{"input": "mfcc", "win_length": 512, "stem": "single", "optimizer": "normuon", "muon_scale": "original", "final_lr_fraction": 0}
Rows from block 5 of a small multi-label audio tagger, named by matrix and row number. Each number is 200 + 40 x the weight over its row's rms, rounded and kept within 0 to 999. All counts start at 0.
After each channel's rows are labels from the 100 clips, of 14976, where the channel reaches its highest value: "loudest" is the band of the loudest frequency at the time of the peak; "responds to" is what is common among them. Only what is clearly more common there than usual is listed. The data: melodies that start on their tonic, played by one synthesised instrument. In brackets: how many of the 100.
# c30: last pointwise conv (model.blocks.5.c3.0.weight, 384x384x1), inputs 0-191

c30.289,199,378,144,177,317,173,191,310,173,246,180,163,199,225,207,210,185,130,185,173,204,239,197,259,242,287,269,227,172,211,187,183,171,183,172,204,126,173,217,229,237,252,164,222,197,217,260,342,204,179,202,242,162,222,202,168,187,201,159,220,232,149,200,249,206,139,132,184,140,175,233,189,170,257,184,137,202,239,186,146,165,210,165,132,213,134,177,137,152,199,293,172,323,252,207,293,232,216,174,99,223,199,176,259,197,229,228,117,185,213,234,122,157,217,287,164,182,220,174,187,205,136,151,196,197,229,286,228,168,165,191,129,194,184,173,181,196,202,165,218,244,173,268,184,182,241,201,213,330,226,241,191,215,246,171,212,171,175,201,237,221,213,176,176,181,172,166,139,181,173,196,210,205,231,168,228,189,211,228,181,199,210,235,251,204,242,167,176,174,237,163,274
loudest: 4000 to 8000 Hz (53)
responds to: white noise (64); thin (high-pass) (45)

c30.284,214,76,152,220,204,169,250,273,130,216,168,207,276,282,210,240,265,280,168,161,80,131,163,227,206,234,164,196,169,291,230,187,155,261,236,206,211,252,254,237,221,193,237,169,199,196,236,187,166,184,310,209,214,188,220,223,159,146,186,262,156,150,192,223,222,273,167,237,188,272,189,140,137,246,214,220,151,239,213,201,196,279,259,215,165,295,258,268,254,195,141,183,129,236,175,192,232,142,231,212,213,154,216,247,175,198,203,224,223,164,149,193,186,182,201,209,248,242,199,165,183,207,245,217,195,185,141,190,198,135,227,210,216,157,207,255,199,249,242,125,196,165,177,206,166,205,236,134,175,206,210,208,264,260,228,183,249,238,190,231,183,139,186,138,272,217,206,212,166,218,207,163,262,199,195,245,226,206,216,213,221,208,171,200,116,270,199,209,191,205,188,184
loudest: 1000 to 2000 Hz (39)
responds to: thin (high-pass) (95)

c30.126,202,242,133,226,242,182,227,174,347,255,177,191,236,215,185,298,318,190,172,146,265,225,282,164,231,213,243,226,244,209,223,241,79,260,195,280,112,182,251,252,190,200,188,247,155,168,241,182,232,303,244,201,200,103,206,74,246,156,239,214,212,145,191,215,157,135,132,145,198,276,159,129,259,241,139,212,197,246,140,214,161,391,167,305,343,189,145,249,154,238,225,187,167,246,221,69,223,218,207,173,188,192,216,160,206,176,180,182,213,223,210,193,207,199,203,164,212,174,182,182,228,235,168,187,211,215,219,191,193,199,143,154,211,192,235,258,251,193,193,242,222,225,166,164,210,267,183,207,192,220,228,195,230,199,180,173,185,201,227,235,226,205,230,117,161,205,208,182,212,209,204,200,199,181,142,204,186,189,218,200,205,194,186,182,214,202,202,198,212,189,172,212
loudest: 2000 to 4000 Hz (36)
responds to: electric piano-like (32); harpsichord-like (31); bowed string-like (27)

c30.151,196,209,186,275,244,182,320,134,254,217,157,213,212,182,182,290,247,154,234,238,206,233,148,203,121,145,245,193,145,141,221,293,105,134,309,176,232,210,246,229,204,189,234,317,185,261,175,166,235,183,165,153,247,234,232,279,221,241,227,187,238,148,184,278,244,153,249,208,257,175,283,200,232,210,169,169,233,125,247,312,267,254,195,220,245,234,246,185,177,196,128,137,163,200,231,171,184,271,166,239,145,256,179,168,173,141,218,208,220,277,197,215,211,198,222,257,241,186,173,162,215,205,158,214,176,312,250,144,155,268,160,180,186,209,227,236,188,195,241,169,169,113,136,184,204,237,173,218,182,171,152,221,241,194,189,193,203,255,256,207,193,228,216,229,168,227,139,246,255,178,248,115,155,180,192,183,189,166,208,187,229,115,154,205,209,211,169,184,229,224,220,148
loudest: 500 to 1000 Hz (49)
responds to: the note B (72); flute-like (34)

c30.272,196,152,250,288,205,193,141,243,371,169,209,262,202,100,193,89,183,154,254,226,231,287,264,211,228,129,145,129,189,177,127,228,137,282,197,194,229,205,240,319,211,157,173,126,116,193,240,213,195,254,263,197,206,169,227,176,196,104,170,282,230,245,195,118,260,249,183,127,94,279,115,210,221,109,130,129,149,233,178,181,174,250,138,226,258,227,245,172,220,163,187,231,165,126,153,261,209,237,228,167,222,163,171,202,199,214,221,193,205,224,215,219,160,170,197,163,223,171,240,201,233,177,162,229,204,120,223,280,170,197,220,214,207,165,260,171,201,150,199,168,184,220,261,221,186,114,190,184,212,148,179,167,200,208,228,249,189,237,213,215,259,214,243,174,227,133,180,198,158,184,220,187,180,202,199,185,233,181,199,242,147,174,171,187,204,229,237,197,161,207,224,213
loudest: 250 to 500 Hz (51)
responds to: electric piano-like (96)

c30.228,158,233,272,110,191,198,259,232,209,192,274,157,140,155,184,244,190,185,190,224,186,122,240,168,341,269,242,232,145,164,72,159,231,139,156,184,210,273,230,191,189,154,211,289,195,188,323,100,255,186,199,201,190,297,306,187,238,122,173,240,290,286,173,182,199,219,174,312,168,126,120,181,212,157,217,234,177,214,216,202,230,183,194,271,170,215,198,219,214,257,243,128,149,170,251,287,205,186,241,145,246,203,209,186,189,223,159,149,175,199,235,167,200,169,169,160,220,152,116,209,238,243,182,138,223,188,212,258,205,172,183,190,230,119,164,239,189,191,220,218,205,222,224,225,219,115,150,178,193,195,229,198,179,189,139,183,202,187,172,211,167,178,215,232,167,187,196,168,196,195,241,226,174,193,188,198,150,202,202,189,189,204,196,217,78,155,246,186,214,172,197,252
loudest: 4000 to 8000 Hz (80)
responds to: white noise (83)

c30.312,187,270,356,268,162,166,216,177,169,175,165,225,170,203,208,176,253,235,265,222,200,161,259,220,207,228,285,195,228,123,203,206,129,276,310,214,267,143,229,113,186,222,220,159,255,203,209,125,239,204,214,272,227,265,191,147,222,206,176,165,212,216,129,196,223,216,218,262,244,169,112,220,135,235,261,242,164,153,187,196,209,200,80,169,155,175,222,244,233,180,144,286,135,115,198,164,196,227,197,231,211,211,169,190,230,212,182,242,202,201,192,213,187,186,191,174,196,191,225,182,160,260,187,247,151,131,272,186,157,238,240,202,273,228,224,213,233,272,276,161,213,195,179,195,237,256,221,179,214,183,213,197,133,149,171,216,197,226,183,154,207,207,153,183,241,195,169,223,222,174,189,186,213,209,234,193,251,228,201,186,191,199,151,218,214,178,229,237,268,225,252,233
loudest: 500 to 1000 Hz (60)
responds to: flute-like (89)

c30.274,234,216,211,201,191,200,196,190,89,148,187,231,110,257,197,140,262,220,198,169,215,174,190,133,192,159,247,210,189,223,205,204,274,167,213,250,270,149,235,143,159,139,162,211,227,151,226,217,245,213,193,217,197,187,236,204,211,234,181,286,189,209,155,204,188,126,184,225,198,166,172,142,250,228,185,272,180,231,181,250,144,140,174,246,315,183,159,186,147,193,216,153,218,242,201,87,250,201,239,122,223,174,223,207,263,273,203,170,205,214,183,207,219,203,213,244,217,218,198,168,203,259,211,122,188,159,178,205,196,220,243,213,248,200,214,231,212,227,227,157,210,232,188,255,225,174,254,201,253,189,179,162,180,232,164,249,192,229,194,196,184,192,219,155,224,211,218,182,168,166,164,183,233,178,284,270,191,167,204,170,204,197,138,172,255,172,257,205,195,221,259,154
loudest: 2000 to 4000 Hz (26)
responds to: harpsichord-like (62)

c30.25,210,217,126,23,129,175,263,174,228,159,253,228,190,199,157,191,124,182,252,191,184,175,239,399,176,182,210,121,114,197,147,136,194,206,262,239,193,234,219,319,285,170,267,123,216,106,186,169,236,199,211,230,239,265,253,300,202,260,201,207,181,208,235,207,190,222,185,286,199,139,121,242,210,179,156,128,265,173,246,172,182,213,175,256,103,170,338,193,254,272,230,254,182,286,111,215,237,197,220,202,202,206,200,188,197,233,210,178,162,247,226,180,204,181,251,207,179,155,164,184,268,218,174,204,231,195,257,190,129,168,213,243,216,189,198,233,185,148,230,160,200,212,218,210,195,150,162,205,225,181,227,202,213,207,230,196,220,239,164,223,246,235,160,162,181,198,201,237,204,193,193,198,218,226,219,195,222,125,240,253,187,155,227,175,200,167,245,184,164,210,218,180
loudest: 1000 to 2000 Hz (55)
responds to: oboe-like (41); trumpet-like (27)

c30.380,262,150,240,180,185,121,274,224,140,258,148,196,150,306,186,188,260,136,180,203,201,187,296,188,92,199,241,122,125,263,245,251,262,237,285,219,192,212,182,174,190,191,180,203,301,192,243,162,141,221,251,191,184,184,183,188,285,219,155,216,185,201,186,151,185,258,183,230,187,204,137,198,170,168,305,212,206,164,175,173,124,103,198,290,301,185,186,143,285,192,157,185,241,197,203,199,178,184,250,164,208,190,307,177,195,199,187,229,122,200,257,208,169,199,254,254,307,218,145,259,175,248,166,184,240,234,179,198,219,187,208,210,203,191,196,161,217,176,135,245,170,224,160,204,184,169,226,213,219,150,252,206,215,213,201,158,210,194,215,235,172,121,216,234,186,192,211,228,153,223,257,175,194,230,231,212,199,216,168,193,200,143,199,166,197,226,221,286,235,204,288,166
loudest: 1000 to 2000 Hz (39)
responds to: thin (high-pass) (97)

c30.7,228,216,151,281,195,126,222,217,218,153,145,161,191,183,167,225,206,175,254,168,196,126,163,219,257,293,210,128,234,221,148,143,154,232,145,235,189,223,217,198,182,222,166,226,145,202,284,153,175,178,194,310,228,190,148,203,254,143,188,144,233,189,218,182,226,141,146,225,220,131,229,198,188,157,108,185,198,200,187,198,213,165,236,227,285,190,252,200,199,209,255,141,149,273,168,295,238,223,198,239,120,166,298,183,214,191,166,212,190,197,191,232,155,180,147,160,195,186,218,203,205,210,204,198,140,224,248,124,185,216,156,252,223,223,264,199,176,113,218,247,173,180,185,203,168,210,218,273,195,145,203,217,232,179,198,175,199,284,183,243,236,227,156,187,245,201,218,220,136,246,143,185,185,192,185,168,165,103,202,234,189,131,263,191,203,142,256,122,200,187,181,191
loudest: 4000 to 8000 Hz (35)
responds to: pink noise (43); white noise (38)

c30.152,199,171,175,189,324,163,267,190,231,163,179,151,257,278,199,199,182,204,285,237,203,127,226,286,233,175,204,227,165,139,242,248,135,304,156,226,192,228,198,189,201,203,184,270,205,178,223,264,215,288,206,221,169,224,166,125,215,219,212,155,149,241,196,162,211,251,191,169,182,239,227,219,153,285,163,290,186,211,152,262,152,141,257,181,154,207,176,158,163,148,163,185,215,189,187,274,189,183,311,125,206,171,158,203,242,243,218,161,198,220,170,156,266,230,237,209,207,207,260,127,137,205,190,130,218,221,159,173,258,178,235,162,184,232,224,175,189,167,297,184,164,232,198,249,181,230,231,222,226,189,202,270,250,224,259,204,235,197,206,204,197,181,189,249,232,195,176,265,226,244,203,169,205,168,245,206,271,244,163,237,244,217,240,204,158,220,215,222,139,216,161,208
loudest: 1000 to 2000 Hz (52)
responds to: thin (high-pass) (83)

c30.52,177,289,216,355,277,205,334,147,145,236,234,213,223,204,359,211,310,199,294,197,153,189,167,239,179,220,204,215,238,267,137,243,152,321,312,225,233,175,139,247,145,254,264,240,240,215,226,195,203,128,167,218,188,261,256,285,152,209,226,100,130,202,153,182,82,220,215,154,255,158,366,175,157,211,210,202,278,210,195,233,181,108,131,188,197,183,223,200,254,135,120,182,234,155,221,202,248,234,229,211,216,228,204,164,192,227,213,183,213,193,208,184,222,217,193,185,198,166,145,200,194,226,158,161,205,218,217,117,242,229,225,203,233,189,197,226,201,217,171,194,250,168,174,130,161,229,202,149,238,172,133,131,177,194,192,203,160,215,178,244,184,184,193,201,189,157,174,170,188,228,155,167,187,233,259,191,157,145,220,128,173,151,267,204,218,205,222,188,181,215,200,198
loudest: 500 to 1000 Hz (64)
responds to: flute-like (75); staccato (59)

c30.220,186,199,220,181,207,194,188,222,176,230,246,225,165,135,274,185,164,196,172,277,209,239,139,147,206,154,227,135,271,220,175,130,179,215,165,188,213,215,166,179,152,196,161,175,166,270,242,269,142,251,148,224,194,120,245,183,235,221,176,237,221,129,156,173,204,248,181,207,240,242,151,229,242,198,196,201,216,193,200,188,174,130,225,207,243,222,232,210,202,117,167,187,231,194,164,205,181,241,107,167,242,111,191,193,190,209,165,285,286,199,190,211,233,218,240,162,167,175,219,201,291,163,224,239,168,176,114,148,214,179,264,190,241,168,214,181,183,177,188,210,216,205,218,219,256,194,252,244,163,226,211,177,220,203,203,191,195,171,186,246,212,196,191,154,309,235,194,125,258,197,212,169,267,195,243,206,239,255,214,176,213,238,240,212,240,260,142,211,251,199,225,126
loudest: 250 to 500 Hz (49)
responds to: saw pad (66)